config.toml
arch = "unet"
model = "class-conditioned image flow-matching model"
dataset = "rosettes with rotational symmetry"
train_examples = 97500
image_size = 32
horizontal_flip = true
conditioning = "class"
objective = "flow_matching"
cond_dim = 256
targets = ["palette"]
num_classes = 7
cond_dropout = 0.2
logit_normal_time = false
norm = "groupnorm"
activation = "leaky_relu"
weight_standardization = false
widths = [64, 128, 256, 256]
blocks_per_level = 2
scale_shift_norm = true
attention = true
upsampling = "nearest_conv"
init = "lecun_normal"
residual_init = "scaled_by_depth"
optimizer = "adamw"
lr = 0.003
beta1 = 0.9
beta2 = 0.99
eps = 1e-08
grad_clip = 0.5
steps = 15600
batch_size = 128
epochs = 20.5
lr_schedule = "wsd"
decay_fraction = 0.3
final_lr_fraction = 0.1
warmup_steps = 1560
weight_decay = 0.02
Rows from block 5 of a small class-conditioned image flow-matching model, named by matrix and row number. Rows with one number belong to one channel. Each number is 500 + 25 x the weight over its row's rms, rounded and kept within 0 to 999. All counts start at 0. Numbers have three digits each.
After each channel's rows are labels from the 100 images, of 14976 (inputs lightly noised), where the channel reaches its highest value: "top examples" is what is common among them. Only what is clearly more common there than usual is listed. The data: rosettes with rotational symmetry.
# convs0: first 3x3 conv (model.enc.2.1.convs.0.weight, 256x256x3x3, each kernel summed), inputs 128-191
# convs1: second 3x3 conv (model.enc.2.1.convs.1.weight, 256x256x3x3, transposed, each kernel summed), outputs 128-191

convs0.254:449500501525498482525454524538569531490489520530481480504517498478526472529496486481500501483504520512476469520513497501520520505476501552483498524517502501497508503494487515555530467528460534
convs1.254:519487469500526501515517481495448467481509530477480474449511541538485489496503492504492484466513525480473551496484477469497462530534493472514477478510486547459464481479470454500514463498448469
top examples: off centre; grey

convs0.37:482545526491511508504488507505529530532510505510503532522520514491516537525507545534518499536538546554513507523521524511527508508514535522515512546518516530564511543509561529482528538523550544
convs1.37:504489459504504479496490515497469475463477469495469457479528486488503452472458455476483484433434478440476481469479511507488512467480463512477507450476467471438484450462441486531448471485446533
top examples: cool; grey

convs0.79:552514529501541544499483502508516522520549477506530508520534524503508519532544515506529557554546495515546491463495488515492514480505511514484529547516522494509539511514508494505486513501527471
convs1.79:464466453499496488516514509525476476458474507485468453468464465481479463468459465489495477428454485475463496533472514460499485495478475505475464483489453500444469494462466473543510476484438494
top examples: mirrored; vivid; dark

convs0.25:522503533527493470489464489474482524495519483478485516522494489489509506532540516505481556510507527528504498488518525500516519455518554517487514494550501481538548517508533483498492502509487501
convs1.25:484470448498538503494526519559453464479470519471476469458492486527487490490490465501530502457466486459512515510477524479501474507511470486496475528497498495443498503491471473541483485481441446
top examples: vivid; three-fold

convs0.167:507517475506486549560560521500522540510507529507514530460492524535486507507499522473527492488506502491502518492478498529468516543511471503537517505488515462488499483503477505528509465453505458
convs1.167:493493511507514505515456491533531496484499476514531494519506497488535517521520533488510462476496543528543489480513502520529500507489486524507500558501543465534519521513534516510511496524504489
top examples: warm; three-fold

convs0.197:529510506510526493496487502483496516501523510500509516493476478504514551502504497559527545537514498530506498495503514532509503485549551522486482540501544560520544493526500527504493510490516520
convs1.197:458460469487478506522496512558491479470472489463466439460499486495495478484474474487495484475481501472506505518484510474521479514515470516500490501499478504420462524455482472540477465506459478
top examples: vivid

convs0.229:466536527513490521522472490513579526462506496500504501496516501483504475539504521481488508519529527524492495505510484490523515487469508528476501506516498514522522522501510496527528463521494532
convs1.229:510462491529513488488512578510457534533516516529503496506488524504530511500481467548529511465474483523478508524518537538489516527521499545501540524520504527526529477511489531489511543495467532
top examples: grey; off centre

convs0.186:518544518470510524487475525490537509523525524507494516514538533536501492510530530445534480494526527495518502501500497538500526503467475525550532532498516458527522490522534516502502487483528520
convs1.186:482454459529518485542519509546470475470464494497474460467505464473488488457446464520509495502466476522479509495481523486515480519511482500463498503504463520443483528465483504550507494489473493
top examples: cool

convs0.149:529513509495494505502553494488482498522492483498511528494471513496494544496526530534500487490482533510496506514498484510535526529536518513519502496485508508542493529483547513501534510549522497
convs1.149:486489489522491498522469518475466464504504520470470512499516474504506460463478490481492515476448481431489501490486511480459485497484459471472491455546472477502491490475456495490449450472451479
top examples: warm

convs0.6:510524516508521533505460493504515521505542488508518530510546509484517515514525537513502556549537520533519498474497500480504472468494517501478500505546495508541527511508544479479494525498523522
convs1.6:490483451498514467498535507512465486459452459478484458466460475481489477477448440510475475425448456442473504499493498462473500494487478476485482504468471504439472463476446473538486496475432478
top examples: dark; vivid

convs0.240:448500501525501488527450521538564531491492516531481474510521494471523471531496485481494501486499515512473469513513500500516516504471502550477503517517501498501503499495485513551532475525459526
convs1.240:505473475499511447489499512488454495486489539510482465474483505506449498530444480514500491454474476513463493501464491493492479506521483509496501502532497495470486467487483460503563460504466474
top examples: off centre; grey; three-fold

convs0.26:523495538496511510508506478520524494466470510469523493500484508486486502503476489501487461476483484472490529494502496469491491522483469463479495468494491490435441526469465502482459486524482509
convs1.26:549526498484552520502568515500466512523507530489509513490513526548448513502523512488548487524505506490529526455470513542473524524537522496552516506534502500513488470514493507459522493482510473
top examples: dark

convs0.125:513494525488513496480500488488522487492526490500561506469475485512546553491510496516509509508524508500517506499502493545496513564528542550548511538465546533490549509568516540473494495503524502
convs1.125:500450472513496513508496488547462484479481457449473437495516498456494501488477476481467484486497507512483476522487502496525500497515490491488513526522468489449478509504475475544499523490467483
top examples: three-fold; cool

convs0.13:509543493545499509497493487477484522510504481515476479528533493490528505522513530503469548532509528524523496492519542523513520464516543532495517513545480501558544518519536484522478516519524508
convs1.13:466483453453500480524526500516467458509458500513487472438510496475473485505493478470509475497487498490475499521440489483506478508481485500506486501488483486482450491474482486522511459489493495
top examples: warm

convs0.188:517507515454480486450488495467477454485506469468487489496480489485472497471509490462485496474505491462500453459480445488435494479483483460478482487453482445494499460476464484458456460442464456
convs1.188:490462446528483472523484517519466504484470491493455466479519472464484457449475477537496472480444495507475474495478544457517480502490487486467485451514466500487465511477473491520503491478454495
top examples: mirrored; vivid; ten-fold

convs0.145:544513510506511504493511506481514500490514480468506516539514513498498504514525519492511490503491509529506500486550500505529514481512493475492511524480521484525502532493518505515507571491483512
convs1.145:451475459508486490506512504511454469502492508470458495472518474508496472451455475509502481453459486454479497490465512470477477513491450466483483442500466507480473510478474495509476457465463481
top examples: vivid

convs0.127:484488514498503460478484502475515509512511499507542500485482503515523559509494495522523498475520509496498523504512484549489530560538506547535525527467543517491530473531490552469513477485503499
convs1.127:471469486515494538519458502544503495473478489495491468487521492474496452497479501475495475503504494511501471497469516471523467476463470496475495510515468474429477508482506467546512488493500480
top examples: three-fold; warm

convs0.41:495528530496481498514482500515517519525516499524531516511502527485514523524498527542495505520533536551509491516522510513527496505523529527512496540512518538548504538512552516488524543539516536
convs1.41:487487450494500479496497491494450473475466470473457474457522477505483461469467463450483479442447482440460480475470481468477489477478467484479480436471467481432481444447446460513448427472460502
top examples: mirrored; vivid

convs0.215:524488525534516479505498503455491508519524505469520503488466496506527563493505481569527544513500501520511496485504528532501536507556566516494513543486546557503534497534476531493490520508510501
convs1.215:472452448487462510507499505554481474471458487472451455460500483492482461478471463485494470467470473467467492516479486464523462488503455500485484493500470501431447505446467457553475460497444468
top examples: vivid

convs0.23:529514513513520515496476502475490508500531488497483514529508475501510505521530514516492569545539514521521463482485519495500511448495542505465509532535499507540550508508521492485475507507501498
convs1.23:471466450504506468534516530524462487473466498455478462450457493498488480476466463500500482435443477469493516522506499468502470492509473500489475491497471503457479485478468460523532495464449474
top examples: vivid

convs0.190:508525528479512514480474505500519487505505478503500504527505520505488492521535518431516493507525525472518489474509475497470510494474471482513505515474509434527509493506516494488496497476504480
convs1.190:478456457496487494511518509534478483453475495499447464461492474470481445463456466496494474465467490494467499489468515470495482489462464485448475476480461495446462514463465476537491476481455473
top examples: mirrored; vivid

convs0.134:528569526519518523510521505518548526544530510512500542526525508504524529516533567504514505546544524556544506508527506510534514487502528516517520524528510499581516536511570518515534546530546532
convs1.134:479472459512534478517517520511436463464475497505491474448524486480478489471455446480490503428450497454472496491454516500495503493483466526468489500496473496456488481484457500505474507494448527
top examples: cool; grey

convs0.165:524510502501495515510473538507529524511521537536472521516518544554498484516527503435536476470513522527510512507508536535505535495465473526568547538504507452512519509511516523518515502516509507
convs1.165:497490530474513483541493491523510488487499481511523492477491491500501517504468475443513472479498490496490519502486505507496482482519498505511499505444491452479496516452476498514505518500489472
top examples: grey; three-fold

convs0.22:544526526525516527539477519492525537532550495503531529528516522499540523516546527528522552553531534560541516502524531508523508492523538500512522537536519520543535535533538508479524559527513519
convs1.22:465491461486512476511534487518458464450465468490471440439489490486480472473450459499495471428459467440469512485487487455501483506490469492480468494480463493448462466453470474536482468485447470
top examples: vivid

convs0.77:509518512502505491463475506481504503490531496489518504511500503528529517513529506485503542517553525484516511472496496540477535478515518511526519543509535486521574479554509509467446483486513477
convs1.77:469450462508494512519513514551490480487466480498491451466483490458483473498462471500507470475490478500483488520472520478515467511467471500458490516495476517436455512468484475537499490483480479
top examples: dark

convs0.192:543462487467475484467513506499519497507461532480469524505492521528484485497477460465560467482471473532512497477493544490470433476486446485523506480482487467456486485485517471484517514484513500
convs1.192:502530488473498540541501466480502496486548459456463493481519502471498555499503522585478544535518503517483474500499428500495514458581544490482461497478519532531532518498498488487551486512504500
top examples: earthy; grey

convs0.93:518512496520536515495482516490511508495539502505508492498508499531519504506528507494503541506520521482512498483478496531488545488503525518519523538510528490507577486543494522488459474488494484
convs1.93:470496460517519465528472506499475485489478482507487476469530486492512447463491473482489529490436480442461465473472490497488502484486482499459482422501466492435511448476455474503485418473464498
top examples: dark

convs0.44:438543512537521494527513486483522521528473497506489526528520487477498534497489530558526489506489515525487518484522487478493505521507523523473493474488502550536466468476512540499538492485521527
convs1.44:537492488513523496491521522524454492515494516501547504463515512541464530565492455458525504521488490484514538496536469472454460463478514508522536505529481481498488492517481488500505475506463459
top examples: warm

convs0.43:443533510518484482520487486516517507527487488511492514515512512480523524509503536544537499497510523545488499501538524499517482534529534537491500512495512537559494526508540521511557522516526535
convs1.43:503486461496500477481463487474456467450483478494450462484538508513514470493474466479497503446448496462483498450492503478484505448497470501490488468468469479463496466460461497514445487474465515
top examples: earthy

convs0.180:483538534484501527483509498523537510508504524494510536505506516508507490527508544479494471508505532523540520538522519470533487503490497505547494496530502490536502550515540492515530489528557515
convs1.180:499473470509524477514500521518423475473489500492499478470534481505507480458469465494501511446447523471469493505458510503499526517517479525469481478512488488467518472492472500491486484504452509
top examples: dark

convs0.226:472528484494505535503475499520545474477521478517501475478524503452489477504506497467483505502529505482469473487474493461484490468450477501453480510506486492483495502479494479501493491516492537
convs1.226:486465458520499448464520532463472488509454509516471488491470488554516509487479441552536485444433471470496498493504492490488502494520483489523526493490512522471498457479451506495489500480446494
top examples: mirrored; vivid

convs0.73:532530501496516511468489494495515496504535506512516536526527504532500509500524520479526530515525533481503507468466484521508520486494507511525513520527533463523553506529523506478450482516521451
convs1.73:476440470510501480507501511524500480461449480464502464480441467490506471497474440490487488471468469477504505501481511477476490486489474493478503510496481487446485491473459464547476486475447480
top examples: dark

convs0.150:449564542507483511531472481516556507497485496519520542500522523513504485544507528483505509515525514498513506501503480481500491510484498516536514471474503495520507509513521510489485442529553506
convs1.150:518470486535515484473533550488461486533523535490491520522470490504522513486526476501502478460471500526513543526521520551498515498521497488545502544524503481551480495504490515496481530468460500
top examples: three-fold; pastel

convs0.106:491502506513511458489478504460507509496490507509545485492492501511521557506485497526514492466521500486488528495497482543500530550525497521529519529461535520481516461510483551460510469485495491
convs1.106:478464496493486549492469513562524509479475488494494479489506496485490458531495496472514467511522487505508470504475515475530465457448470497497477525505487481459465523483509467548491509500510478
top examples: three-fold; dark

convs0.131:461526538503461471489472501488560531525504502492498522516471517482495501512506533497488481493505511517489522505543479486506500490478506521492510498534490500565488498493515496500534491510495564
convs1.131:510492453515534481504493509518434453491477508520504479469556490494477494475464465489501512491489508495467481481427537507511511488500471531511490523512491498468521499493491504523478485501489528
top examples: cool; dark